{"model": "image classifier", "dataset": "histories of elementary cellular automata, time running down", "train_examples": 73750, "image_size": 64, "crop_scale_min": 1, "horizontal_flip": false, "translate": 0.06, "targets": ["rule"], "num_classes": 256, "arch": "convnext", "isotropic": false, "norm": "rmsnorm", "hidden_act": "gelu_tanh", "mlp_ratio": 3, "dropout": 0.1, "inner_norm": false, "moe": "soft", "drop_path": 0.05, "num_experts": 32, "moe_every": 2, "expert_mlp_ratio": 1, "slots_per_expert": 2, "shared_expert": false, "patch_size": [4, 4], "conv_stem": true, "depths": [2, 5, 2], "widths": [64, 128, 256], "kernel_size": 7, "mixing": "mixup", "loss": "cross_entropy", "residual_init": "zero_last", "optimizer": "nadamw", "learning_rate": 0.0016, "beta1": 0.8, "beta2": 0.999, "eps": 1e-08, "max_grad_norm": 1.0, "l1_shrink": 0.03, "max_steps": 15300, "batch_size": 256, "epochs": 53.1, "lr_schedule": "linear", "final_lr_fraction": 0, "warmup_steps": 1530, "weight_decay": 0.3}
Rows from block 3 of a small image classifier, named by matrix and row number. Rows with one number within an expert belong to one neuron, the router's apart. Each number is 128 + 32 x the weight over its row's rms, rounded and kept within 0 to 255. All counts start at 0. Numbers have three digits each. After the name is the row's rms in percent of the matrix's.
Before each expert's rows are labels from the 100 images, of 14848, where the router gives the expert most weight on average: "responds to" is what is common among them. Only what is clearly more common there than usual is listed. The data: histories of elementary cellular automata, time running down.
# router: slot weights (model.blocks.3.mlp.router.weight, 64x128), inputs 0-127
# up: expert up (model.blocks.3.mlp.up, 32x128x128), inputs 0-127
# down: expert down (model.blocks.3.mlp.down, 32x128x128, transposed), outputs 0-127

# expert 17
responds to: 100 turns on; 110 turns on; rule: rule 113
router.34 073:117121099130118081145127075088148089157086137128086170120201103018105138133150121130126070173094095131124130161132195167142129047230101150121154210145109123135125184147154112113164163133163172123101130148123143141134124137135168090070100117172126071099134113138115157184138056115142158173135117088109131129153124144151123131069137137126123133113135137112163164118141138163139099182142
router.35 081:110131138146185097123119090128151090113162140106094164101194140063135177136141194109131125083144105110158122130131204167167113105204050137142165160096128111140095096155163164073098114180133144140164093102155151136117117097127114152074137122095148100142137093156119157202176095135103162139127131110126128160102099205119121172023105152134166097120112162119167169132095106139103138114109
up.0 079:130128081130128121128147121125160012132137111128127127122128128126130128128128125134130127128138128128168130130127126127128108255129128129133148129129130128127128127137128163128128130122133127130125128120128122126128128132128131124130126128132127130134128128128127127129125126128126128128128129095130130135129128130128126124128128128132126128018128197128131129130128128128128126128134
down.0 095:129124236130128128125129128131128123127127096255083128120127128125128128115153128129127135127129129125040128103127161128118128052000127132138129127127185128128112135127129128143123147128099128127128090043128131129130128173128155128124109129128128128150133131118122164108128133129126126128084128127127130127052129124157129128133129128125126126122129127129155128128128127116158131129128
up.1 104:123130127129127139128128126178131034122127130128129130206152000116123149125164124127124128133138129126128197128131127127128133133000128126127127130104060097154130128125129134127128129177128138124128158134120126128135130128147148130128126135127129041127189112129101130061128131128131157120178127137127128128038128128138128129138125129131106129132121130134070128074127127128127128128120
down.1 121:128130095133127129126255127000128128127127129080125129138126120126139123160128063127123064123127128123097132127129128128128128129133129094128136128126078121145124127129128126123128127129132154128138112117109121129129129128128125129255164116128128126133069128128137128116130130128139255128060128128124136120129129124195128128127128128180130131129129127128142133130128129126139150141128
up.2 129:131125127128128202125073079166128205128126255128127127128131128255127191127128129128197241085179127128130091109165140127128128177060096125128126129125128128101128127135128176135121130124099135127128130129027139128129111131113128132126161128160140147125118128128128128132124249133128128118125128101130129128128128128128158124114128128129158129140133127153106127127125140132130128129128
down.2 138:120128123071194124106110128108141167128081139147164128111124129129129123125127213129130227129129126162130120127098121128128128000091132128127113122119129128137126134128130128194122130129145128127124138124128125118133126126122124129125113129134116128207084103138119128041250161128127128129132128127130128134128130117121122214126136127129125146069128125058213142141128158131130128081152
up.3 114:130129175128132105122134163129128128129128105128148128128142128255137130127077196132135128132125155130131219128125143089129133128128178128126127021128131128128128128107128122128132135112128133128128131123124134128128129129138131127127124128101111111127127124126127134000126125127130127127130124120130129131129124128127128126136117128148129186153142128136133129127131118122130127130124
down.3 098:128129125130160019126128123128188126127128127188072127128128128127125125128129128130128130146130130121128128108125130129122219112127123132131128216122216129124040129123128105127064131127128068096128120082129124121156131128128128184127129119128255130130129080128126130124128130129132113123128120124128162127128128129126128016128130128158129128126131128032139174229129128127130129163111
up.4 124:128128127124112131146020121163131129124128126128109075128006155255128128124122130127140236136128128132133132117128126122186128160125128130117132127164125148129128128128128128129127127107125110128141128131159126128120127159126142129068137128126128131185105101127126086127141128127129102123128128129128129072127192097129127122131170128126116130129127124125143128125129246129217130147127
down.4 128:156130124128129103094124128135128133064128130110091119110132134061131129128143116130016130116128147118135132128155127140118168128135081120127118093190105204125093128123126129117128162128128127130200128119128129132075129151127123127128133171124148180130129192156121128119121183124107127114121187126154130082141128160128128250100115124128131191136101130074127203129126130105111140129000
up.5 111:121128150131128121126150128157152127129139128121128136039128139232123168131127128127172141126124092128209129109124130141129130170056018154128129050130143188121123128248128122052125129129133137128153133124128129185128127110129131146129128128119128050127131128139197120239125129134119137123184125128129126065128094129128128113079128129129126149128125148133126128109056123130170126129130
down.5 126:127123043127128128199127096111148129128133079255123127160128129128147138128127127128127000107127128128132156128120123128183126128128108125133130170124137128127131131121128128157128124081123128137220126127129117129044131132088132127129139072128126107103109072129111128124136137128125128134064127126127125128126131112232126212128159124128128128103130124093143134128125128128154137105131
up.6 103:116130135128127128139127119127126123121140128128170136172038131210126129126126123121128160129118104128125151128101033129182129127049182127128140037128048136116128128063125127128125128155128130128126125129158128123128128129131127127103254129128163119128130125126125128000128130127128190118185128133127048124106129129129131128127095128088128130124127127128129127129128133128128130126127
down.6 088:130139019159130128128126124036189123124090255030125093159124126116128128139128128129128131170129142117098131124122129127128128128129137135128128147120133127121124131127128127069128000117150129126138128136131104047130134130126125125126123131128128129105130098128129128103160130128167118127126122079117127127123119186128129130128130128127125145100130128128144210141129128126131120133129
up.8 139:121128127132184128129127099128127209000136128129128146131126132148128103132105138029128131087116121128168128120123114123129128128127128130131128125128114131137127127122177128127054119135128128125128000126130138120128128128128118128113170126109153052128128147127127145128128130105127227128131123255081091127129128130128163128128130127127128130128133128133130126127106122123126134113114
down.8 092:122128099130128129129124123127127132132128124042124128128125109074129118128128128133128136131127128124128128124125122121123127128128127163138129126002224127127133132126104128062128125127128141126128125133133121129129146117129123128120132128202128131000128107120115068106125129161123000138131071127154128128129131190126128127128129126127155154047113122144127127135128128128127079128132
up.9 037:123129148127134126127060132123104103128136129140137128129128139128166124069114124128240126126129129106126127064121171102109126127128127126128130116116128117127127127135099054128127128127128094126128129079129113113123143213176205100130128249112076154123115121128254145127130129087128124058122173070113129112128075120126151129094093126129210128127158129139128130178096114079191098118128
down.9 041:130134127127112125125126122124128159126131160116110155144151124119129128183128109127109095129131128058125136123133126134128176128132140158151137204142143149080124132129134114106086155123173129118129139221068047000120101146126129192116240105112209130145118119152128145118131133109157129132123129128082128117124128127101107147119128124138130127124132153041133204108119168222127135123128
up.10 118:124128100081127132137125128118131116050128125129144129142091128161128126128132126128080206128128127137130138128132098132131019134064129129082137128116026123119128104088137128224127125143117098124127120129144127128131128128138132128109214127236137145150128098126115091111214185127128131041151125128110128123055171131128130128133053128114156128128127128096126134131196147126163133187134
down.10 103:143129102254128129124184127012128122116127224119125125140127130067134126127141119132128137128128207091020127107127189124128128126130132128128124128130129126126128133127116140113129000125140128127137119123028122126129126109117128114126126128127128128130128106128112151093169185128130125128127129128129128077128117129128132131144136130128133132048113127117126155128128128109129125132136
up.11 133:127129127126127130129127128144128120124128177128126127141165028127131130125155128127122104133131129125126255127129150124128131131037184126128126064128018101128129129128126128127126128149128132129125130138124127128128129128128125129214120131127122129100210128128128129000128137128130163121195130140125128128071118128156120132164119128129116127146128128128039128126125128128126136125125
down.11 186:128129041133162128126242129114128128127128126017128129123129128128128126218129124126127000124129128127127132128128128128133127210136128110140128127128085115128125128128132127128128129133130129127128128119123125128136128122128126127165157117128154128128018129129131128128128134129128242123127128127123178128120131129143128061111126128142129128128120124131126120171127130128133159130087

# expert 1
responds to: large cells; 011 turns on
router.2 084:163152147116088177120121103124115141156156156128129085132167106136119138164114139122155214093141126121138066119102191071165132091127099128130128102194102125141168133116111157162104034139112124112184054138140122062107126197102113127117148150122125202196095133145134143147124163135114135106157085194081147102132147095106158114157157089087106114190120068117133108185105096151119151165093
router.3 092:137161178098102166138056131121135111171142192117089056128163085103144133180111140125141193131117114134129068097101174101127117100120115131102165103203122107095158157093129128145108037150111124151206071133141156072100142189096082171131159139140151151161109137124151137130163152114133147147181088147075086132179140104114152133078135091110134131179095105125110120137202121140140136158086
up.0 054:143130136132129120129128121067127128141142126120153129128119255126099030128123131117129126127126128128119123178126078130128132126123127129128129128126128128129106126067126129141255229109098109095125132113126206135183128000130127129128128105126135131127160116144123139126129125126125132123130128127146129091153132129126110129130071122090127153127130133127094129124128117129124127139125
down.0 090:127128121128128129128129128121129139128128134127128128122123134128128125128127134126129128127128126128129129130128128129127127130128094127128126130129125130141118133128135128127128255129129129129029130129128133133128141000129115128131135130127129127124128130128132130139139124084125134128128127129128130127128127133127122128128127135131128129139129126128133131128125127130127127127130
up.2 083:125136128128128122119127128128128132134121137128129000128123127128123130124124128123128127127127120130011103116129255130128100087133121128095128129125130130129124127128128129130128139127124173123129134126126124129000122128122130132129128126128119129128128125130128133128134128130127098126120203059127120120128128128129128129079125129127134114000113131123128130112134147128178128197128
down.2 071:128126137137126127130096127130132147130128130169125129129128126127128129102127131132129000129128128122130127129129126123192145091128060126128128129179129127129121127118129123129127131126125061128073128132132127135129129015127137181127183123095178133126134131136090129136125129121091129128128126128000167130128127145070128117083128128223129130143128130121152131131128128128123127128124
up.3 051:128125126125129130131128126131127129128160140128128136203128125130116053127129129129060128130128128128127121128168128255126133129033127128056124129053100139130130130103121132139126199130118129118135126132129131126132126135191128129001134108128127128127128105129119129117132168123087130129129125134128079120127127137128255128022082128088182132129129125129099128140128125129129133129127
down.3 084:127127129146137014129130127000129129133131133129126128128130125128127126127135123128128127128133159108128121128128141128127130129096103132129127081176129128129128123128129126129122134128126128126128129130128128130078131125128128130128130124127178128000137122127074130099203128115091130096126128128127127128128074130125128121127204129129130128128130123120128139128127128129129000128128
up.4 134:131128128133133097180064129024128072126133126128128111125122167081119127135126114125131129130123100128111141135123164210151131130128129122126147127053129130131121123130106128076136215088130124141029183114119128155136128036127128072121126124128117045119128078026128108132129126123128078155128127127146168128165125171152119128112098132129142137013128128127148204128123126131128118112124
down.4 061:136127172127125000131106131126130129129133176124125129130215125077129111128127129128128123127128127125127084127117147000128204129127000128133128073138128117131131127106128128095055128128125050123127128128129146130128129127126148132132139127126195137124127128133135129129127122114126130130150128127126128132178130130081125121057128128132129128115123116118131130133203129127159129184125
up.5 159:143128127134083091128056126114115014138130108128083128131101128056128128128128134129163119128120126077123128128106130182128125123144130130129132128045133163172122143134005121127122189112130127129159150099127134147090128052135122114079124141130106129133122123096116129170126096127089059124077130127171167128155139206149129081092141136191129124012140129132151171129099142153128105126130
down.5 076:134130133127129127128131131034128107144255212119127128128128127023129119147128135129126128160129109128120127142128133084164111129128091128131130086136126120132142179048130128111000121122133135127071128132124137139141160128128128127129129130126164126131128071127146128134127051052126128127137129128126128139129127129128120060113066129128127146121135000135129103139127132128135127129130
up.9 107:121131180128128128128128125133195128140125127127128128138128095128128132120128128127130127230075086109100111117121113128147111019194127127045099164130130128111132136191130103133123127127114175124169128122107174034129127139125131129131109125128142148132131129141117181244120128131128126117121185076115107123153161127126128118128017125128128128129095130128128129043154157149146114226134
down.9 100:134129134079081128139074191069132164133127233055127124154129103080151102117128141129128082137100104127132137126128084098152169116126154074153133130129128060127130125123128115075117124126173115132111110118210129147068129109139182234137174128116127151207121129147142128133128128110061217134143142188115136129128128134114128106038130130145134127122163135129128127204128109135132140120121
up.10 159:130130128067129114128051124134124064128127129129113128152127128128131162147125106125158127195133130134038129127112128222127130132127127128108130125079044130127128140128127135129128189136128125130130255168129128146125129095126071128058098095134126128042229109130127137121128150094130130128137127130188124145128101201131134128123128140159127128127128129134112222128134140125122172126128
down.10 091:124124129136145125130078128053130131128137131255180132121128125126128124121126129201000151066093131128128130141127134128133123125020127130128129111124131121129118129128085117203128133117125123128136129128128128126059139126128129130144164109128129128140129129147111131109106149100044122125255143124127128128127128130099135129128131097128127127126133109142148133131128128128139134127128
up.13 190:129128130130131127100078122051117096118129128126122119135127128128168128127100128115130128191126074126048128135095093165135130130126121122125128126093114127126128126110131118135134255128132110138124184128129129128126128021124104093107100128126130159121147117128126131146128144128132127131128113136127128128245128248222128131086103129200115133059147128127128189136127155128125128113119
down.13 109:194133126129146131129053109130129129131161127166163091071143131085130111149127155133128219129170054127127127156114127128133128255164123096131123069116156125155126127128137127127140208115130113134128175134147149129127128139128131128126140118121130128126128125152136125128124131104049120126142129125127110132127129128115129128019128128129128127121132116128128115194137123134139128128135
up.14 169:141128127130128128100047125094104074106124138122124127131142128129137120106090128121145135182087029124108127126127127201162136127128082091125128129046122127128127128120137111125128240130132125145114128129128129128127128063126108079072119129127129143090128094128119131175111140128133125123109130150121139125182124245176128131049116129198125127004152128130127145153103127119132128053121
down.14 098:149136132136135127129017128128128130132143132128149112083129125076128110128124138131127138127232000127127117138127103128131128255152126023130124125130128124146179127129135127128139175118134117123128127152159161128125138133129129128128151130076130124123127128132145104131124128061122122124129130128128130140129129128071129128000122130156128146121130124128131128174129129143128129129127
up.15 099:128128129114130128064128132128131130129122120128122128118094160133121102198119130131126128118128133184128187128110128128122131202127127162129234103119134181134050116093127129167209213138126127125130186128161127178128127054136128128105128127128108128122144121128124128054216110029134132125129105127135129128157122131124132122129135129214147130023128214107128131125103117121104131113137
down.15 167:126110129135124064132151128111130128137148000255127127125127127127128113128128128127128126128129124117128121129144130128127133127127089127129125128129128131129127128124131128179128159128067110128026128130086102093129131112127126129152149128115176097128129129128102136106143105125094129128129134127111147128144128093128091098128130122128128118131128116126133143105128130128148128129127
up.16 024:134128125124129125124128119128129130196124127127129125129120127111000042126104129146130106186139130128128136119134117254115129128127125129126128137179124118098130128155128128175136128127065208119139132142125128128117129128118133138131129127143144129106146130128129177122130128129128128061069128124131124130129191128126135129129125136130035128127137129130128128063130129134107134134122
down.16 024:114138138128129126127081126135099141129130129117125141128129128031119114100128120128125089137131138119126118162130148128135129127122120130132130133092128129113070126129137122117131140127145124138123221164121125135124142118125129128142134115129133159126139131125152133128128107000128129119134131127119128127141122130130032000134127117160231126125153124099128135127126123127142127127138

# expert 29
responds to: large cells; 111 turns on; 110 turns on; 101 turns on
router.58 113:111118168118096129184102094132113093148065119116101110152150133095155173105151136148111096148101068129154179127138203192087099130080134136128092100112134148132075154166162144021082152106139143111080081145127160148087133126114147124165096091099090113144135183159109116157102134132155106200142170054136175078155153145140083110109141147070135138085140112129146124122139184096190172119143
router.59 097:118134163122081109135114146165098085115168151125115171139178119124087108082162074135182089105095082090156171148101162176069124125093113104125080115151146177137137150151086128048082164113167143158097079103079129150139129125156144129160127183163080157082168150159178180183122137134103108066095126057138158139110095117089178091087139150160122137107127088140175122104098119146116094123184
up.0 017:112128126131128128129130128128127128127121127128128128128126128127128126128128127126128129130129131128127127126127127128129130128130255128127129129128128128251128128086128128128127128128126126128129126128130129128131128125131128130127127128128128121128130126129128129128128130126128128128123132128127128128127128129127127128000127128128127127132128182128133127125125128128128129131127
down.0 020:127127128128125128128127130132127128129117000128255128129127129128128128128128131129127101129129129116131120130126129127255127127127128127128128128128128130126130129123127128125127163126125127126127127131128124125128128129130127128128128127128125131110128127139126120127127123125129126128128130128129124134129130128124125129128129128132129130145128128128124151128133128128132127128128
up.1 077:123128050122134128127235128127129255129129131127132129127128128128127127128126128128129128132129255128126117127143128123153125129128128128115129129130128128105147129087128129128128075128092188131128231128128129128219129142129128129127128130127128120127128128126129127072125128128127201128116126141130128129128128129128128145162128128128128128207127130129126128127133007129131127128129
down.1 076:128129132129129139136133128128128205133127130255060128128128134232128129126128129126127176125133128130113131144132129130128130129128128132133127129128134254125124120163053127131108102126128139127128127130126125151128131181128127127119130130129127119132126128122125132128128129128089127130129128130131130082126129127128130127126128129128128128045128135128128123128105126129106132057069
up.2 125:128128128128128128128128127129128128132130130127124128036128101128128000128128054120121116129131128128129128157128128129127127142126128088128128129155128112129203131129128154130126128133129129128125062128127135128130128129128120132128129128129128128039129129129168128128131142128128130127044130128130128143103054128127130131128128128129127127128133084128119130127128000129062128123129
down.2 104:131128086180129124128255137128136128128000128127128128128127128100129040135129127126132064138129184129148009193125126127128127129127121066131129129132095127202129128128128132129128127127128129120138128129116129123128130122128126129128123139128153129095128129133134128131128128161037145062255161130128128128116094138126126128123122128132127129140127127128126129130128128127128145128122
up.3 113:127128128128130129128129134127131128154130128128130127120129248129135128131122129128131128130121046136127029128146129128129130121255110123128128187128129128091129128177132147128128136127127196128128131128128126128128127142129132129127128121128128128128123127126128128155128128129128093130111092128134128129160128128129129128120128128130128080092128129128144130128130128128128128128127
down.3 124:126127128127128128127128120160129255040126184099027138124128188132130086128128129127129128129128089093128128125129128114128128128233134128130128126128129129140130128129057128130126193128125124129132128108128129120130121128128128127124122127128127125122128127170128128127130129109128127214184128128131128128128128127128128128083121128128128194159099134127127255128128129128130128127128
up.4 125:120128127127123178127127127128128128128138128128130143131126185179118128130129128127107255118125127129128128136122128128128128154124124128128128129128128128128128163128113125128129101128131128129128127128128142127128119123131122129128132136128129129255079128128103129128130128032126128128063230128128126129126255119126124129128128128128130128128121117127125084128129165129128129147127
down.4 143:128128149127128132134094129073122126123128188131122129128129127129129104129128137129129128128125041129009128131133130136073128093134128208145127127126128076131130135121128129101081125129132128130111133134123131128148118132128128249128132128128129130144128080125125127126128130128129194132128127129129129137128127121132000000131126128117076127117127116128195127130125127128126127128129
up.5 092:088129128129128098134141134129085128127124135129128133128128123127113127106128074130128063129125129126128135130128127128111129149009255128128128129131128130255128135128128128093110150129147128125122130127127134129128130124132128129201128129128128117099129128128131129128129148133126128128126129128129128128126118128126128127000128128135127128103133128131135140128125122132128128128128
down.5 106:128129027151128127128128128129128129128126114069255127128127125112128128130059128129127083129129128124128124128127034128255128128038155093117129128127123128128129127126167128170128130127127127126128128140127127123128128128128128130156128128127128130125129128133126127130128126128128128128127129127127126128128128128125127128128128128132128129140128127128128135128129128127129127128126
up.8 100:128128030126129140126130159050150128172168130128141128127129128000127131129127129128125128128126128129110000125132129127128128120255126108125127128128129126066126134128112143127129128134127146128135131101121123124128129143128128131127128126128128146130125100129128129132129129126128125125019126128128126146128129127123158131128127128200128070128057129126128123127127128132054129128128
down.8 142:127128184123128129128128126123128255132062144120128128047099128152098114128128205127084128129126127130127128120129128103129128128127131128131128128128128253126132129124092128139083155128126131128132126128079128126137113132117128127103123128093127126126128128127128033109129128123135128129252128128129128131125127123128129131075067128128127255131121133127134220128128148128134149128047
up.9 091:128128038127131132128130157106144128154131128129139126126131162092128129132124129128133128134129128136126017128131130127129134104255126122127129159128128128045128128140132138128129128128128246128128134127123125127118128159129128130127128124117128129128125126128128128141129128124128117147085117128128128128219128127128129130127127127132129066118128130127138128123128128128127128119126
down.9 119:126127201127129129127129118124128255131126195122128149125127168147130128128128130126102128128128116118128128125137128111128128128204133128131128126128129145125129128128044128130121174129126131131132128127121128125130113129127128126117123127094128123124127127126128128122129129100128128232189128128129128128128128122128129127012072128128128226159111146126128255128124128128130128128127
up.10 130:127128135132193128051134175128122148135126128128128139083128104099129110128128128125123114125157226132129118144128073115128124051158126127131128127136105049131159128056151126145188128122058114128121174128127123129203129132140130123114125125129187106121133127130131132059128128127128178136126131226129036127128125129128163241194112129134135128215127127186116126128139109127126128106084
down.10 050:119128140128128136048128113126123088129128015255115130128132139170128129128155132127125146128157127134124197130146159128096139112130012130152127127139127134146110133128128127113034114128083132132127132110123127150247130137130133126127128140129137128138126128037082159093138108127127102130133127135138131125129131114142133127127118107105176130053137132116118102128123116126128128127127
up.11 113:119132128211127145122125128129128128128126128128129134132128128128128128128128132123064128128128128129126127130129128128128073129117128127127127130127128062158130153128125130129129127129126129128128126129057140128130126128137129131128130128128128041255103128128071133122131167128128131134082129132127113128113253102127110132148126128128124128129128127127093000049128161128128089212128
down.11 110:129128128000148137128126131127125128126129125128095129128128128132127128130139128137135128129126081148101128142124127153094125127135151139128127127112128024136156158116128127128128129132129128130115128015126136123130098128122128134127128128130153128255127069126128131126126131131125143127127059128125130127128220107128093030166126127125129128119132110144128123132128119126127225128137
up.12 131:140125201133129125129126130114126127134130057128129129128000201128170128128104131128139129130110161129129120101099101131156128125199110140129178100026128129133122124143128132127122128084068056127154111123203128129138129124136129117110108115125128127214062103133071130131127126158126100128129129125127139127130253182136110111149128145128128128173065140129129123145162184128133122195126
down.12 072:133125124137134127138154093123153172121046120134122127128130117230133082129079142123135111144126238134128128194136126128125125128121062113118125129136113137141130110127144058111142149128101132125174155142153138115122141126100133186122130126131129126118097153129143007109126137128129137030130128146069153127032133213217127144131127118130144127127128121142124159150099126190176136116091

# expert 25
responds to: 111 turns on; 000 turns on; 110 turns on; rule: rule 193
router.50 096:134139147136151198128086064108147101208137158131112094160156142094209120122089136104131162156131045114140148133144158124116139080111124114079144119112147109127136136119152085132108104097105156112158146091116124103119130122147133129108182214097152110083117056109101107149184155133192053129126142159108153067172095148151165143070111133103169126108125097103142144123124091060189106085089
router.51 090:129173167081141178103043138067136085158132137120148105146124144048183142107090093144168180139066112162090101134159145097150070069133134095069116131091112139077148157126136081130118136107104095162102078134107119100112135110105150140130167185132107142122121064084097080150162142132182104149119102117142162084146156134105156138120048102147162126111137098165136156105111153078196141095136
up.0 140:132129126129120127184128120127080107127128124125126128000066129142123128127127115140184126128125123114114128128030129141127127200128079125221128128162128128125120148158124201148127161136137070127102129146135143128087128129076050033131034061128127134128129130128120129152115127081128128165129127125201128161134128137137068126121147134128119126125128104164129128134129128170067129132130
down.0 146:146120098123128094128128129127145118127084000255127125127193127075128124128155123113134126128128118128128128117102132127128129127128069127130129127116128129186050128122128128141128126140055027128126128122129131129136124128155129128160127126129128124127129128128133128107132114128128127129126127128126128128158129144128119126127128129131128128128052125127127128128128128129139128128127
up.1 117:128126098143128099127128127131128130062064128125121124127127127125118139128136128131135123087175150135129124117129128130128127179130118133182130128129107147126124100133128129129128204194142088127129121183127138135119125128100120128135128063110132129149154165131115134136192128128127160172128131129133125231128136128128057132133128129146126124129136129128114128127118255154000130128128
down.1 092:135120126127128122125128151129130113111062025255127128122130127118128129126134125121135130128121126128203129120127128129128129126121101131120127131163128129162121129129123127169128127132122128130126128125131128131128128128146128128128109128129127149127134129128170128122130128131127128129128128127127128128131127126128123129133130129124123122124131128127139126127128018128132111127129
up.2 012:128126073105122128130128128113108130143139127127132128115125129142163121127139140117121127148126128128093141201121129132132127128130139114127146126128129128132128125134128126127120131122126127127115128128148142132000128128129086125129111127128128128114123124138123133073145124126126106147134128129128128128128129124154128128128126132127126131128135122128128120155149129127126128130130
down.2 006:133126244107129114127128166086127141116128130131138129124150144130128127094125110137125129130119136146255139141125143125127126126121111128136130107129127128101128110123117119129114124126176128127134087047130121132091117127108234131130125119147149131129114139133210125134123203132133134152127123130130124129122134129128255169126125126128129131219119128126093113132138127128171136131096
up.3 031:179131114123161136104140128150088127136153157127091070095078070128131137159094156125151090136130119134127134109074123124133058124131255128124147078135138134109094041130135122126112099113054089111121213129167109053138138198079119123100129121138116218127094155118095099130090115131126067133131111125170120105126132127145141143146132116124086150130128085117132104135195121118156160140129
down.3 037:204140126102135130089127123156102206116125198033156163129163151133101153075136149091084253156107135120194131126122135146130092131112127185127138144127130155110113147143128046070121092131107139130121144187124161135128140118132103122098129107207138188153140110129140129151152123148121153098127166116123160124116070176122128169135128122170122127175099136164111062098121122142109062129140
up.4 118:123128145125129129130128128255128102129134129128081133128148103125124013123145128126128113136149103129127128120130204128082204129126109126125127134208142125130129129136131129123126128128135139124129112133119128127161128127129138129132128238129127073092129125203217154127127128126129093089128130131126122127118101128144129129035127128255115130128129123074124125127128127128128135128127
down.4 142:119144128085128128127130128128127125092129128120126072128128065130255126127068128127172124208127128128129118127138127116145128127128129106127131128129093031129142123128127160120135127129131159129079147127127101124130129129000127126058127130047129069095126129128107128128126129127128129126136139130075130128128136128208132127162127129128127130129128128128128121130099127114128128129128
up.5 126:132127127124124041142120125128011074128127121134126116127025126101084134146131127130226127132155154130122129094046128135127128155126121125164128128148127133131128125143122151131126134130123011132128127172133136128117122128047119060134099036131128140188132130114114129129111128128129134126136073130175128169131210134131121126158130135133112127114128126125123128130125218192117132167134
down.5 133:134121128120128107124132191129131122129062000255128128127143127127132120111128127126133132128128128130134127125128134126129133093128072124124131128127126128221092128128130136133128119128047060129126128128131130133133101129149125137136109136123129141131128129112133129078128107133129128128124130129121129129142128128114125129128127130128126131127128123128128188128126130118129129128128
up.6 116:128127123129128109132086112128117119091061128128127119132089127128109128128133108131169123110156137128123119122127128130128119191128128130237130129130109131125140127116104197159130129190128058134127124173114143130128126129080105102156112052128122131212141157131122141129128129127130146135138136129142127205128253125137072128128128129154125115127124131128121126131123246154000128130131
down.6 058:135124113125128116128127238133129125079084039255117135120135128074131127123140120119134128127116127127174129114121146128130134125122102130127128129135127130124122130126124129123127122137119101135120129106128133128128128128149128219128118128128128154165137130127166129120128128132124161130125131129126129127137127129028122129129129129126127117121131130126146125126126032127130131128129
up.7 145:124126133127135111128111109128062047128128083131127127126038129129128130130130129137248094128131127128125131124030128132118129209127108126206130119131128130128128127156116186131127177128144018128098129134136136128127126128089085009131089083126127136128136129126125133149128127124128135128135128125212128206132134140129096125128134131137123128123128126151126142138122156190036129132130
down.7 145:142118124120128075128128131128197110093104000255128128126139127127129112127127125125130128127128125126133128112122129127128128124128084121124131126128128129253085130127131129164133126137065094128127130125155139127132128129137128135133114129129128127148128128127142118105132120129130128127122128128126128130136128139127125126128127128128127128124067125127129153133128130129128129127123
up.8 096:128112086135126099130122143130129128106038128108129128135132121131100145128128107140126156126128129128062127095133130129185186131142090128153116136130108130147128122109127168093118131255142134141128137180112141168119129126078105127128131035128146156126139134128122237134128129128120149184066163128129000218128127129129031128130135134131129101129127131126120134123117137190110139145128
down.8 074:135122131127128123120088129128128125131121128255123128032126126068109128123134128128144129127120130127255129094130111130124131127136113128128130178114160129128127136123127000146127127126098133127128089122128140132128112128136131126135126085083128128120209125128142126105142128137135124130202124078125126131136128130123113122132137134129125121129132127128130121116152129146181124126127
up.9 046:164123144149128125128128141135126130000122122130130126138126124124128131128119128146123129045127135117134164131123127128126021130127032179141109126126125121115126122124136129000156121128130123132125119114126125119147129140133124126131162051128130125183124141128198124131132096140124133144218126059038130128102133118128125101137149129122132131147122139142130157121125133133129102140148
down.9 062:128123123116131118130130118132131130160072093255131128124120123130112128128129126127127121127131128137128129137117125141123131132125121139129139198108172143123073141125133127147128129114067108128123126137127136131126123124130116128129130087131133130157168112130082132120129124127128124125129127074135126128127132129124000135133131129126128111116128113128130123123171126132125131127153
up.10 055:125128133128058127129129132128166129137129127127124128126094128036141128129125178128115129139122130131132132148130200127129132123132000184100131127128143138128128107137131112127160170103080132132127122127128120134119132126147130135129131141127127113164122118129130127127127087126139109129146127122113134125129253119128129124139108130124128161118106128126131127128138158112130084174130
down.10 054:130126161128130127129128126132123118132113133255129124121163186130122132132148128127123129128128127131081138139122147125126215129127131131128123126055128142115060120086127127139110118118091008141130128114128133128129076134124255125126112126140112131255129141142128133129125127130130127147128128121138107115131136108124129161124127127125141130111135132120128125127188121119126142140125